A small segmentation model, trained from scratch: decoder widths [48, 96, 144, 192].
Rows from block 10 of the encoder of a small segmentation model, named by matrix and row number. Rows with one number belong to one channel. Each number is 128 + 32 x the weight over its row's rms, rounded and kept within 0 to 255. All counts start at 0.
Before each channel's rows are labels from the 100 images, of 14976, where the channel reaches its highest value: "top examples" is what is common among them. Only what is clearly more common there than usual is listed. The data: rendered rooms with furniture.
# convs1: 3x3 conv (encoder.blocks.10.convs.1.weight, 144x144x3x3, each kernel summed), inputs 0-143
# convs2: expand pointwise conv (encoder.blocks.10.convs.2.weight, 576x144x1x1, transposed), outputs 0-143

top examples: count: four; arch
convs1.29 [124 130 111 109 133  88 125  42 113  85 124 111  66 110 116 105 139 117  96  61  96  93 116  94 113 114 109  84  85 105 113 136  92  88  94  82  87 107  90 127 106 125  97  72 104 112 111  80 119 110 126 116 118 131 125  73 110  85 131 105 115 123  88  95 108  69 128 119 114  63  72 112 103  63 143 109  81 117 103  65 117  64  90 142 146  70  72 136 139 102  62 134 112 137 105  96 121  44 122 129 115 111  65 135  79  77 101 105 122 135  93  75 129 119 110  97 115 104 112 126 122 113 116 121  96 106 111  56  91  84 122 124  73  80 126 112 124  67 124 121 110 129 119 128]
convs2.29 [ 82 162 122 171 135 208 139 161 188  41 166 118 147  14 202  83 132  84 172 158 130  93 168 177 170 173 208 176 183 101 137  79 144  92 168   0 187 234  90 168  74 176  74 108 202 156 158 194 220 115 161 140  85 141 138 157 114 137  70 112 154  76 148 183 115 149 191 184 214 147 134  96 132 137 122  89 116 134 166 129 119 107 109  84 135 148  93 119 128 178 161 126  63 126 160 128 142 129 102 119  84 126 102 139 132  79 158 139 112  79  81 131 178 131 133  93 128 127 129 118  84 125 114 107 130 173 127 110 131 171 125 116 116 101 145 123 127  85  95 140 101 115 129 124]

top examples: table
convs1.73 [127  90 132  83 119 131 112 122 153  70 119 112 122 129 152 159 127 132 104  91  93 136 138 142 123 100 132  55  92 141 132 134  87 114 148  98 106  94 111 129 138  64 120  90 129 141 143  63 124 101 154 124 126 102 126  97 131  52 133  58 109 124 101 125 137  88 124 111 123 122  98 145 117 123 114  97  82  94 138  98  90 118 110 127 137 110  93 144 143 126  48  94  95  75 105 104  76  84 113  81  81  73  70  86  73 110 121  89 125 115 117  82 133  57 124 126 141  70 105  67  57 119 140 137 123 104 133  80  90 113  65 102  80  57 140  53 121  65 100 125 105 141 145 129]
convs2.73 [ 78 129 134 115 125  99 116  92 117  82 140 135 120 119 177  74 133  76 122 127 127 121 123 126 141  93 128 130 114 115 122 101 123  43 111 120 136 117 132 124  72 111 126 125 171 123 116  77 100 129 129 125 122 122 121 129 126 124  42 141 121 123 123 174 130 120 107 132 186 132 123 106 123 116 127 127  76 130 211 151 125 132  91  47 125 128  80 137 145 211 122 136  56 125 210 123 125 126 136 127  69 131 136 121 159  62 122 125 130 145  66 145 205 126 128 117 132 123 130 122  61 132 133 118 131  93 125 101 128 203 130 125 152 165 143 156 133 122 133 128 134 130 118 130]

top examples: count: four
convs1.20 [128 109 138 119 123 118 139 116 113 107 152 129 113 111 123  94 119 142 137 111  25 104 174  84 112 150  89 105 103 158 128 128 119  69 144  41  86  84  69 128 105 100  98 106 114 107 127  99 115 107 130 116 119 137 112  94 115  79 163 117  70 102 102  74 117  94 128 106 123  74  87 109 129 110 125 125 115 145 112  95 131  76 128 128 114  82 121 122 126 129  88 135 128  58  90 143 159  74 112 106  77  52  95 103  21  84 103 102 161 127 114  82 128 106 137 119 124 114 131 118 130 131 126 118 151 131 133 109  83  86  26  89 116  45 115  78 133 107 153 147 150 147 173 129]
convs2.20 [111 146 113 132 120 187 111 152  96 179 127 120 124 145 140 115 140 117 109 126 101 117 136 124 115 154 131 142 167 154 114 127 122 136 143  96 134 108 132 147 109 126 126 121 156 123 135 174 158 108 105  98 111 118 125  85 104 125 163 112 118  81 123 140 128 128 155 126 162 144 104 148 117 152 128 111 123 110 193 155 127 129 116  91 139 124  80 122 132 211 107  87  51 119 201 110 126 132 148 124  76 109 137 134 147  72 128 144 105 123  67 136 205 143 132 148 128 134 121 122  69 132 145 134 132 114 129 115 140 193 131 116 145 133 149 142 136 133  98 109 113 123 131 136]

top examples: table
convs1.34 [117  81 146 105 111  74  86 153 133  91 155  99 139 127 134 120  91 170 122 106  77 129 103 114 129  87 103  74  73 124 141 105  98 155 103  77 144  73 128 127  93  90 155  81 141  79 122  89  96 133 123  96 120 109 121  92 118  61 108  85 135 134  86 119 144  94 123 110 128 135  94 138  93 138  96 156  97 136 137  64 144  61 143 104 105 115  83  89 123  98  50 107 138 102 131  68  54  77 138 120  91  80  71  74  83 120 110 119 134 133 128 119 135  63 118 104 114  82 115 125  86 121 118 134 151 124 123  87 103 105  72  49  86  89 138  45 120  86 109 137 107 121 116 130]
convs2.34 [ 70 104 116 129 163 121 152  90 154 101 151 138 140  88 191  68 115  65 107 138 114 129 108 117 125  95 137 113  96 114 135  91 123  74 127  33 145 135 134 155  63 125 149 123 199 144 131  77 119 130 125 102 130 114 123 135 144  94  67 157 129 178 127 184 132  98 120 157 202 142 123  99 137 115 141 136  83 150 206 152 120 112  95  46 136 145  66 139 129 212 144 133  54 155 207 145 108 128 123 122  67 126 138 129 155  63 149 121 121 132  63 144 204 118 126 126 130 132 109 119  63 127 123 142 148  94 139 107 118 207 123 113 149  96 102 148 124 124 117 133 118 113 145 129]

top examples: count: four
convs1.23 [125  90 181 123 143 104 121 111 136  85 159 123 156 116 121 121 169 159  94 129  80  99 152 123 112 153 109  61  91 154 134 122  85  73 134  88  99 112 110 125 134 116 116 105 115 131 115  91 124  97 125 111 114 100 123 106 131  61 185  86  83  95  68  75  88  89 142 112 145 102  69 121 125 129 119 130  61 133 144  99  98 106 121 152 110  95  80 132 138 152  57 110 105 106 101  88 107  52 114 111  64  79  68  71  37 109 101  97 197 126 126 135 130 121 133 122 120  96 128 101  87 122 108 120 173 122 114  84 110  91  81  98  79  53 112  80 126  86 113 142 110 141 123 125]
convs2.23 [103 116 136 119 109 143 132 131 135 156 122 120 121 125 154  95 102  95 112 124 135 121 118 100 108 132 147 138 150 110 101 122 122 130 138  69 130 136  99 132  90 122 145 106 150 126 111 150 149 109 130  99 123 120 124 116 113 138 112 124 123 108 118 147 114 140 135 109 169 120 128 127 128 135 122 115 108 135 205 151 124 139 109  71 132 139 104 118 140 212 122 118  55 135 200 138 119 133 143 132  77 130 123 123 153  68 123 130 132 136  67 127 200 128 151 153 132 132 133 122  63 122 136 121 125 143 125 112 124 208 134 103 144 134 130 147 135 121 132 151 154 127 133 139]

top examples: count: zero
convs1.91 [122 102 187 107 145 137 124 110 105  75 175 108 138 144 117 163 114 143 113  89  74  99 124 165 120 128 115  82 106 114 141 148 112  87 146  89  70 109  87 128 125 103  89  65  91 148 122  74 115 120 121 128 124 130 163  70 102  66 191  78 104 114  86 115 150  82 119 125 119 103  68 113 101  81 154 147  85 113 136  87 121  86 138 132 122  51 108 146 122 103  84 142 118  43 131 125 108  77 132 136  71  70  82 107  72 117  86 141 197 123  94 125 123  78 124 115 129 104 122  94  96 135 130 108 134  92 147  92 107  74  93  97  92  60 119  64 123  77 133 127 117 147 138 120]
convs2.91 [143 140 135 153 103 183 123 156 129 169 140 143 121  97 159 107 159 109 132 137 117 129 118 151 153 165 166 127 182  60 120 151 132 102 162  78 153 163 101 146 102 152 123 138 161 143 130 151 171 125 123 102 123 155 111 143 126  97 103 175 152 132 140 142 111 135 163 157 163 161 101 161 121 118 125 142 100 154 197 149 130 145 102  69 157 128  75 117 120 201 133  95  64 127 193 145 120 115 126 127  69 105 131 141 146  66 127 100 144 157  71 151 198 114 144 138 137 132 125 120  67 119 139 129 134 160 127 104 124 194 124 117 145  87 137 148 141 125 138 105 114 126 141 135]

top examples: barrel
convs1.15 [123 119  91  81 130  59 116 121 113  64 109 104 130 116 128 125 126  97 111  85  84 124 114 116 140 130 103  55  97 113  96 131  61  99 115  54 120  96 117 127 124 102 108 100 109 102 122  85 127 106 123 119 125  80 126  71 106  73  97  80 120 118  80 123  94  75 128 109 130 115  70 111 119 100 128  85  61  88 120  95  89 109  92 121 107 101  66 107 131 120  64 130 121  80 121  90  75  87 124 112  87  30  86  77  98  99 113 114 115 117 112 109 125 106 120 119 119  82 125 102  80 116 122 114  88  99  96  84 110  97  77  73  81  75 121  87 121  86 105 116 104 116 109 122]
convs2.15 [ 66 151 115 158 177 255 153 134 121 141 146 125 112  49 199  71 136  62 132 157 143 102 129 169 140 149 196 120 164 145 119 124 151 103 172   0 161 186 150 151  61 153 126 130 184 152 133 194 175 124 119 127  85 130 128 145 140 170  52 190 126  99 138 192  94 125 168 160 214 143 113 171 115 119 137 104  99 113 208 131 120 111 110  48 125 141  75 114 127 221 105 120  36 123 206 131 112 136 105 124  86 126 121 132 138  54 147 114 114 137  70 141 207 119 151 134 119 113 127 110  47 129 107 129 130 167 141 114 126 207 120 132 132  45 103 137 108 137 118 116 128 114 139 127]

top examples: table
convs1.45 [132  82 119  86 128 114 107 156 144  61 121  92 135 142 139 142  96 139  89 106 109 108 121 138 127  77 142  54  96 112 113 115  78 165 101 118 144 115 125 129 128  69 151  95 136  67 132  67 117 106 104  89 139  92 150  89 140  74  96  58 109 111 101 108 176  71 156 151 139 129  93 161 120 126 114  99  98  76 156  92 113  73  83 101 107 127  76 127 119 106  78 103 105  99 127  53  66  75 105 111  80 102  71 117 110 127 111 128  93 129 133  96 133  76 133 115  94  78 116 124  78 121 131 143 109  99 147  83  90 129 117  93  70  74 137  69 112  62  72 125 112 145 134 113]
convs2.45 [ 71 125 118 128 130 126 138  95 127  95 126 122 118 122 180  73 121  74 116 136 113 105 121 120 139  96 132 119 125 106 130 104 121  53 124 108 136 132 118 135  71 123 146 111 182 128 118  70 115 124 118 118 126 113 118 126 131 111  61 151 137 133 128 170 117 112 120 119 188 138 119 107 131 126 133 130  84 130 212 147 124 121 101  35 129 130  68 129 141 217 140 133  45 123 204 126 112 128 129 135  71 132 140 126 160  57 129 121 124 122  65 145 206 126 123 113 129 126 128 123  56 127 129 122 129  96 124 102 144 207 122 136 150 152 136 153 128 127 127 122 127 125 132 128]

top examples: count: four; white walls
convs1.86 [121 171  71  65 113 103 120 128  95  54 113 142 115 113 102 133  97  91  79  51 126 105 109 159 104  72 135  81 108 131 122 102  77 132 102 123 104 135 104 129 121 154 133  67  84 122 127  50  90 126 136 125 128 130 115  97 112  85  78 105 129 135  91 104 140  71 118 131 114 123  76 105 128 109 125  88 104  69  98 102  67 119  75 135 140  95  83 138  96 129  64 119 145 115 104 134  89  79 119 111  99 101  57 141 116 137 162 152 106 140  90 114 123  57 118 112 105  73 106  73  76 123 136  95 136  70 122  78 120  61 143 126  89  99 111  85 134  66 116 142 112 143 120 114]
convs2.86 [196 143 140 132  95 200 126 165 145  90 180 171 159 153 112 158 173 142 132  84 156 128 153 131 117 175 139 174 141  45 194 161 132 183 129  90 145 132 137 179 141 127 147 136 117 109 129 129 168 131 142 150 151 127 133 199 112 140  21 123 180 203 139 101 143 145 154 195 130 145 118 170 128 134 107 151 114 156 186 143 125 130 108  59 138 154  87 132 118 185 122 138  74 111 173 121 165 132 132 122  84 115 122 151 128  82 126 147 134 120  76 143 188 135 144  71 132 138 121 109  74 116 127 125 138 213 135 127 170 185 124 101 138  93 151 137 114  89 122 100  85 108 130 129]

top examples: count: zero
convs1.90 [109 158 141 103 131 111 106  93 183  99 122 130  92 116 167 122 147  95  99  99  88 105  95 127  91 162 145  71  84 145  93 118  93 141  82  98  89  93  79 127 132 139 114  68 158 159 129  81  99 138 151 147 128 137 136  98 117  86  67  79  78 161 140 118 102 104 144 112 119 117  96 146 123  86 163 124  90 120 120 119 138 138 134 178 212  80 104 120 153 145  99 147 141  62 126 135  90  81 160 109  41  91 117  94  70 103 118 132 184 128 137 144 126  70 114 183 102  93 112 196  59 109 129 125 149 122  85  85 163 108 101  95  96 106 153  91 157 109 125 125  62 103 136  82]
convs2.90 [177 126 136 149 103 111 107 126 119 123 136 113 134 102 163  94 147  94 100 144 106 115 126 124 142 125 121 118 151  96 120  93 110 127 138 134 120 140 113 104  97 102 149 115 130 138 106  94 155 102 130 136 144 119 104 110 108 106  33 150 115 135 136 155 116 135 155 128 171 105 103 130 127 136 131 161 109 144 207 154 138 123 118  54 125 133  73 139 132 216 122 120  45 137 206 136 156 139 129 117  74 117 142 140 154  71 147 122 137 134  70 155 207 133 101 143 141 125 135 140  59 135 144 151 128 142 135 117 132 209 138 139 122 126 132 157 131 148 138 103 143 143 140 138]

top examples: table
convs1.68 [117  92 104  88 142 102 106 141 114  85 107 109 147 143 131 163 100 137 100  89 107 133 114 140 158  57 134  69 110 132 148 118  85 148 136  83 121  98 116 128  99  68 130 129 124  82 116  86 117 130 151 111 123  89 131  99 132  84  66  82 147 140  98 152 131 104 120 126 168 128  83 151 121 133 118  96  96 104 127  88 113 134  87  84 144 133  76 150  99  78  60  91  89  74 132  78  77  84 106  87  86  67  81  87 102 103 133 109  88 122 122  76 130  72 110  94 141  82 108  79  84 118 143 132 115  86 128  97  83 126  71  81  75  69 122  55 128  72  71 122 112 111 125 108]
convs2.68 [ 74 123 127 111 127 107 124  88 110  77 132 128 108 126 176  72 127  71 122 125 128 116 128 125 127  88 116 119 107 108 114  98 119  46 104 133 128 104 129 119  75 118 118 118 168 121 113  74  99 129 113 128 125 120 113 134 133 114  56 146 126 124 122 169 127 124 103 125 186 128 129 101 125 117 134 130  85 136 208 140 118 131  91  51 126 127  85 135 144 206 134 132  59 134 207 129 125 129 131 132  72 136 142 128 161  63 120 127 127 136  66 143 199 131 126 107 133 127 127 112  62 130 129 121 129  88 120 100 131 200 130 121 146 166 134 151 133 126 135 127 135 129 125 131]

top examples: count: zero
convs1.52 [123 133 180  76 144  91 120 120 114  66 158 135 134 124 123 134 132 168 106  76  95 111 128 123 148  89 104  73  87 120 149 141  75 110 112 123 124  86 129 128 113 105 139  88 109 105 110  65  88 124 121 125 111 112 136  88 128  86 159  70 125 128  85 113 107  60 119 102 117 107  71 119 106 122 145 141  60 110 166 107 111  88 137 116 125  98  68  80 119 104  67  85 130 115 117  99  72  60  83 116 126  74  38  58  88 115  91 125 149 119  73 124 128 120 119  92 142  77 116  98 106 129 122 131 170  90 125  67  90  96 103  88  98  83 111  93 117  66  80 126 105 132 104 127]
convs2.52 [129 142 136 146 147 173 140 156 154 166 134 137 160 127 150 127 152 121 155 143 124 156 134 135 150 163 168 128 157 132 123 137 142 107 160  29 154 170 136 154 121 150 126 130 157 142 144 201 163 137 143 134 120 135 139 135 137 134 115 153 145 132 144 145 130 132 157 160 156 139 126 152 134 124 130 131 103 133 203 148 133 135 112  60 136 140  82 131 124 215 143 143  59 143 208 138 123 135  97 130  93 138 134 126 154  74 135 132 137 136  79 147 200 126 143 160 136 132 128 123  72 130 131 142 137 192 139 118 128 205 137 135 145  76 125 152 125 125 126 124 129 116 138 134]

top examples: barrel
convs1.141 [121 135 123 135 144 123 119 102 150  90 115 129 104 121 143  95 120 152 143 124  69 139 146 123 138 149 103  90  78 133 151 138 104  75 119  54  75  87  93 127  90  71  97  73 148  95 132  94 117 120 142 125 124  79 125  61 136  70 148  80 162 152  78 129  69  97 129 114 153  92  88 147 121  96 144 145  83 115 142 118 159  91 147 116 150  66  87 101 133 139  94 115 139  75 136 112  27 109 116 136  51  49  85  66  73  97 114 136 116 120 122  68 136  86 141 159 143 102 136 133  81 122 108 144 117 151 130  94 141  99  86  96  72  71 151 117 139  87  84 117 109 146 141 128]
convs2.141 [103 113 112 137 109 141 136 124 126 142 109 128 130 121 164  90 120  96 119 133 130 118 129 132 128 132 146 123 138 146 120 136 121 127 148 118 130 139 108 135  88 120 132 125 125 137 114 192 151 123 133 125 118 126 122 113 135 113  63 135 100 119 121 153 113 114 147 102 171 127 122 109 127 123 130 122 104 127 191 148 134 138 105  52 126 141  81 127 124 206 116 123  57 124 202 143 122 125 139 134  86 129 133 128 151  70 112 126 131 124  67 137 196 124 125 179 128 134 135 131  65 132 113 137 120 168 126 114 132 196 132 138 135 137 132 145 129 143 118 105 134 112 130 127]

top examples: barrel; largest object: barrel
convs1.138 [109 116 120 112 121  87 120 143  98 102 153 110 118 113 102 118 127 121 140  80  72  94 140 137 130 110 102 114 100 139 141 124  94  74 138  63  93  39  60 127  80 117 113  81  90  94 142  95 104 112 128 137 117 124 115  55 102  83 122 127  92 111  87  93 136  75 135 120 113  84  75  94 137 100 122 135  96 145 112  76 122  75  97 125 120  88  94 118  87  92  97 139 114  60 105 105 130  59 139 104  85  43  66  82  36 110 126  91 150 119 122 104 123 100 131 140  97 106 114 119 127 134 129  97 149 120 114  90 109  77  61  86  90  66  95 117 106 119 148 145 103 132 150 105]
convs2.138 [ 77 128  94 158 149 239 108 146 117 149 111 138 128  92 180  84 137  79 115 139 144 120 126 147 155 164 176 145 174  56 123  94 125 100 167  73 168 165  98 151  81 150 137  92 185 141 125 144 187 122 119 149 111 117  92 102 119 142  58 157 138  84 158 170 109 113 174 113 200 101 121 185 140 110 136 121  73 133 186 133 113 120  87  47 119 141  60 135 124 206 115 101  26 109 198 117 108 121 105  82  52  96  99 133 134  48 120 110 148 132  55 125 196 137 148 147 117 135 129 105  38 117 144 131 122 164 121 105 105 190 120 116 129 110 133 134 125  90 111 103 136 123 116 122]

top examples: count: four; barrel
convs1.33 [114 103 118 135 161 111 130 126 120 128 134 116 133  84 126 131 115 141 145  79  65 138 106 124  94 120 112 124  97 144 132 107 149 113 131  61 113  90  71 128  93 101 111  65 109  78 132 115 135 116 132  91 121 119 126  70 118  77 113 118 118 106  87 101 120 116 143 105 142 139  87 137 110 107 145 120  99 124 122 102 148 152 166 113 161  86 127 113 127  80  82 123 103  26  80 118 129  67 136  98  33  42 101  94  22  82 129  65 129 132 113 117 124  54 123 120 117 114  86 146 125 119 114 117 145 139 106 109 113  96  69  74  83  53 135  77 114 129 119 137  74 139 144 109]
convs2.33 [ 43  77  97 107  92 147  95  90  77 129  90  98  79 105 169  56  68  57 100 111 154  95 102 102 107  91 141  90 120  54  81  92  95 115 106 123  88  96 112  79  45 101 115  93 130 100  92 179 125 102  95 102  98  82  70  88 116  81  95  98  57 107  82 158  65  99 108  61 193  91 108 125 119 149 116 125  89 118 201 152 119 115 102  41 127 146  84 111 121 214 137 131  39 131 210  97 119 117 115 122  59 119 114 122 153  51 119 102 118 136  65 135 199 135 117 137 123 129 120 122  47 110 134  97 119 154 124  95 109 204 118 124 144 122 132 138 128 126 120 140  96 121 124 129]

top examples: lamp
convs1.82 [122  58 111  93 113  92  85 152 124  79 129 112 141 131 123 118  71 187 115 104 108 123  89 124 117  23 121  81  84 114 127 115 101 159  91 134 143  84 154 127  90  66 159 102 145  59 117  93 113 134 114  65 128 108 119  93 118  98  84  93 107  96  95 107 143  97 118 117 148 121  91 142 142 133  93 145  73 143 153  82 180  98 163  74 132 119  86  81 103 108 100  94 115 106 115  51  62  77 109  93 128  98  85 102  86 145 102 132 114 131 164 103 134  62 132  89 112  91 113  84  91 124 140 141 136 106 144  94 113 125  87  98  86  99 146  72 139  94  79 126 108 137 114 113]
convs2.82 [ 73 103 123 107 117  95 124  95 129  87 126 134 104 124 171  76 112  75 118 113 116 139 109 128 139  92 133 117 102 112 135  87 128  20 108  96 129 134 121 130  76 105 146 108 170 110 119  51 103 122 125 105 114 103 123 118 132 105  66 142 115 145 115 162 126  89 111 125 184 117 130 118 149 134 135 136  95 142 209 151 121 117 110  56 127 124  78 126 152 223 125 124  55 136 201 141 127 132 120 126  90 129 140 127 160  65 126 133 133 129  81 141 203 124 120  95 141 129 131 132  65 129 138 134 131  97 125 107 138 199 130 113 149 118 130 157 137 128 135 129 134 124 133 137]

top examples: table
convs1.94 [126  91 106  91 123  73 118 142 131  69 116 116 130 110 128 121 102 144 129  97  89 123 102 117 117  75 121  71  77 119 126 120  77 153 111  94 129  78 122 128 114  95 150  83 145  57 115  78 114 139 116 115 127  91 142  85 128  88  98  84 119 116  79 120 139  82 144 100 142 136  93 144  97 145 108 149  86 158 140  65 161  70 152  97 114 119  61 107 122  64  84 105 115 101 128  69  54  81 113 138 109 104  66  76  89 115 124 145 105 125 135  67 133  73 135  88 124  81 106  92  84 119 130 139 106 123 130  99 103 128  72  71  69  79 140  76 109  75  67 122 116 127 102 138]
convs2.94 [ 79 112 115 117 138 127 133 103 138  94 127 119 108 129 165  81 116  84 117 117 113 127 117 131 148 104 139 107 109 119 123 111 138  55 117  88 132 136 119 140  82 113 149  99 169 123 137  69 113 122 129 120 125 123 111 135 135 124  76 140 131 141 136 157 134  99 117 131 180 134 121 113 130 126 132 132  91 127 211 147 126 115  98  37 132 125  70 114 141 218 133 119  48 124 204 134 139 129 122 131  74 133 137 117 153  61 138 145 134 129  67 146 203 129 120 112 133 128 129 124  54 127 152 120 127 121 130  98 127 199 122 107 152 124 118 152 128 123 135 116 124 131 141 127]

top examples: count: one
convs1.35 [137 143 214 152 144 157 150 187 146 171 202 143 187 145 141 125 127 195 154 163 165 152 136 164 145 139 145 162 152 143 156 141 160 157 141 164 170 173 170 128 149 146 161 167 143 151 160 169 148 138 141 145 137 145 138 182 130 163 202 154 143 136 159 130 148 150 136 141 121 172 162 130 134 166 129 170 155 129 186 159 144 169 159 140 131 172 159 121 137 147 172 145 132 161 136 187 161 159 135 136 171 176 166 152 152 143 155 135 220 132 122 215 133 155 131 156 119 160 126 177 158 129 138 141 197 139 164 162 145 176 166 152 178 171 139 172 137 171 145 130 141 155 142 142]
convs2.35 [106 116 122 150 120 164 118 119 115 197 122 118 123 119 162 103 118 102 121 150 128 120 118 120 110 125 127 119 139 138 115 151 118 138 153  98 132 149 121 117  98 119 148 123 125 146 125 179 147 129 124 117 116 127 118 126 124 114 129 113 111 150 115 158 122 120 154 120 172 115 121 146 124 120 128 124 110 122 201 176 134 125 109  85 129 126  79 121 113 206 129 123  66 127 206 125 120 122 130 126  81 129 128 130 163  76 124 127 130 128  65 137 200 127 128 133 128 124 125 128  82 127 125 128 126 166 119 118 126 204 125 130 148 100 132 156 127 123 116 135 127 124 128 129]

top examples: count: four; chair; arch
convs1.32 [123 117 146 136 144  78 118  52 123 100 150 122  66 106 126 106 135 147  82  81 109 110 112 103 139 117 104 114  89  91 117 139  95  78 101  68  82 115  94 128 101 124  97  61 113 147 109  92 117 109 121 119 124 133 122  65 110  98 146 120 123 142 102 109 111  74 126 116 126  47  67 120  81  58 151 122  79 117 114  73 122  70 109 156 142  63  68 137 152 121  81 135 111 149  95  98 111  28 121 123  99  84  63 134  76  88  87 103 148 130 100  97 129 113 113 108 119 115 106 134 152 125 113 123 104 123 106  51  99  88 134 109  68  77 127 116 112  75 156 134 119 134 118 120]
convs2.32 [ 68 180  96 154 136 209 149 159 161  39 141 121 123  64 193  89 122  90 152 152 107 117 148 175 168 182 200 165 139 129 191  56 137  45 174   0 171 212  79 167  64 148  51 135 184 148 196 213 211 122 135 103  99 129 137 136 154 133  14  98 125  75 123 155 110 143 191 193 227 146  98  89 143 132 125 102  87 138 160 129 130 117 109  69 144 155  94 129 119 167 166 140  73 115 168 103 159 114 111 111  96 147 106 160 128  86 153 129 121  93  84 137 161 148 147 104 121 129 137 115  79 132 131  95 114 128 115 110 123 160 117 115 120 157 143 123 111  45 106 138  83 114 122 121]

top examples: barrel
convs1.114 [102  74 110  61 113 109 111  96 105  67 156 120 148 139 118 124  84 124  86 100  82 100 104 133 138  64 125  61 111 121 123 127  85  87 104  86  83 116 104 129 108 113 105 110  91 107 121  82 103  87 133 115 125 126 117  62 118 113 125  96  95  60 120  38 130  77 149 124  85 129 108 111 118  87 114  98  73  97 109 111 104 145 105  98  88  81  61 102 133 127  85 138 141  97  95  98 101  96 125  99  88  76  88 132  61 112 135 104 128 115 102  88 126  66 123  91 109  75 110  38  86 111 124 128 119  92 113  79 128  73 116 107 119 125 112 104 125  83 103 146 102 133 118  95]
convs2.114 [132 161 127 139 162 171 145 178 151 157 161 130 131  99 133 129 138 122 158 126 133 133 151 138 177 187 178 122 182 109 129 147 131 130 155  22 155 164 116 163 121 146 157 111 147 133 146 157 179 132 131 144 143 128 140 156 147 125 131 119 161 155 130 118 114 136 159 175 153 131 137 150 151 130 135 156  95 145 206 140 132 125 105  59 118 142  79 129 117 214 149 122  56 127 208 127 128 133 149 151  86 125 117 128 147  58 144 113 136 133  83 142 202 121 141 126 136 130 123 117  64 128 126 113 133 147 138 115 116 193 128 115 136  78 151 151 118 101 112 142 142 135 132 134]

top examples: table; largest object: table
convs1.110 [126 112 120  82 129 107 123 153 107  85 145 105 126 131 115 152  84 144 139  67  91 128 103 121 136  62 103  71  92 111 175 121  91 128 151  77 112 102 108 129 118  99 122  71 106  75 116  76  94 102 127 103 131 117 129 112 126  62 132  75 133 143  98 128 158  80 135 110 132 132  95 105 121 122 117 123  98 111 118  99 127  98 117 120 138 115  91 141 106  74  52 122 110  80  91 106  89  90 116  65  83  78  69  84  92  91 129 107 124 111  93  89 124  85 111  85  93  76 105  72  72 118 148 131 140  75 150  92  83  90  71  90  79  71 103  60 118  79  86 112  92 125 140 121]
convs2.110 [ 82 140 129 127 128 108 125  92 121  94 130 123 124 139 181  78 127  77 123 138 129 138 134 134 130  94 120 125 110 110 129 113 132  31 115 139 126 120 132 119  75 130 118 139 170 132 122  87 110 129 119 140 123 131 129 127 119 127  53 165 139 118 130 174 132 116 118 131 187 120 127 109 128 114 122 121  70 115 206 144 120 122  88  46 129 133  71 124 139 203 119 128  53 120 200 119 122 130 133 121  64 126 135 129 163  56 125 128 122 124  60 144 204 132 119 121 127 130 125 112  57 127 124 136 129 101 130  98 118 201 126 127 141 175 132 149 127 119 135 127 122 131 119 127]

top examples: count: zero
convs1.51 [118  92 161 105 129  90 110 138 122 102 159 163 175 117 129 113 124 125 109 111  78 129 158 146  83 117  95  83  86 150 133 107  82  76 134 111 102  97 122 129 100  61 116 112 113  88 115 101 131 126 122 113 115  96 134  92 109  90 165  85 104 101  79 115 101  88 106 134 134 104  49  98 112 132 146 156  66 105 124  94 168 121 135 106 151 104  78 105 120 118 118  67 100  74  99 101  94  57  82 107  92  71  79  70  42  97  75 137 189 115 106 158 126 118 110 125 125 105 126 103 106 132 111 125 157 136 128  99  85 118  67  62  90  62  99  75  99  98  68 139 114 138 133 136]
convs2.51 [123 137 136 136 121 149 143 152 124 175 127 127 137 140 130 128 127 129 128 122 127 134 114 121 115 153 157 127 150 107 130 135 129 108 142  99 145 137 123 132 128 141 120 128 143 128 141 164 158 132 126 117 141 127 131 133 126 139  97 124 120 115 133 123 119 139 143 135 144 136 126 141 124 131 115 137  99 132 195 158 130 135 109  56 131 127  79 126 138 201 117 116  50 136 200 134 120 129 127 113  69 133 124 122 150  64 126 139 119 140  62 137 199 134 128 162 132 130 134 111  63 126 135 141 123 147 133 112 122 197 121 110 143 148 112 151 123 137 114 128 120 117 130 132]

top examples: count: zero
convs1.19 [147 238 151  58 156  96 107 117 191  75 131 113 114 177 140  96 193  81  69 145 134 175 159 120 118 134  81  59  77 111 186 157  91 153 207 170 134 118 132 126 140  79 128 126 160 112 131  57 163 139 172 173 141  60 153 125 117 107 128  77 175 125 127 185 139 119  86 113 159 121 124 140 107 145  99 172  95 141 147 126 147 116 161 150 146 144  96  92 136 126  83 135 146 120  99 151 112 104 131 141 148 160  97  87 142 104 147 107 132  83 108 100 128 151 129  89 121  50 119  71  89 131 148 152 131  92 162  94 138 123 123 114 111 123 129 123 167 110 101 102  91 140 135 123]
convs2.19 [ 87 113 114 133 116 117 114 108 140 139 119  92 139 129 170  80 124  84 129 137 134 125 125 120 145 106 149 119 138  93 120 125 128  59 138 105 123 147 105 130  76 114 127 126 115 138 120 118 130 136 156 121 106 125  92 124 115 117  33 133 133 135 129 163 133 106 144 124 180 117 129 148 117 124 140 118 102 119 218 170 140 104  98  54 134 133  49 116 139 230 131 128  39 126 220 143 164 136 145 141  59 133 136 131 166  51 141 103 133 121  59 160 223 120 122 136 137 132 118 124  51 117 126 149 115 138 134 111 128 224 138 106 158 146 121 159 128 141 126 120 143 140 149 141]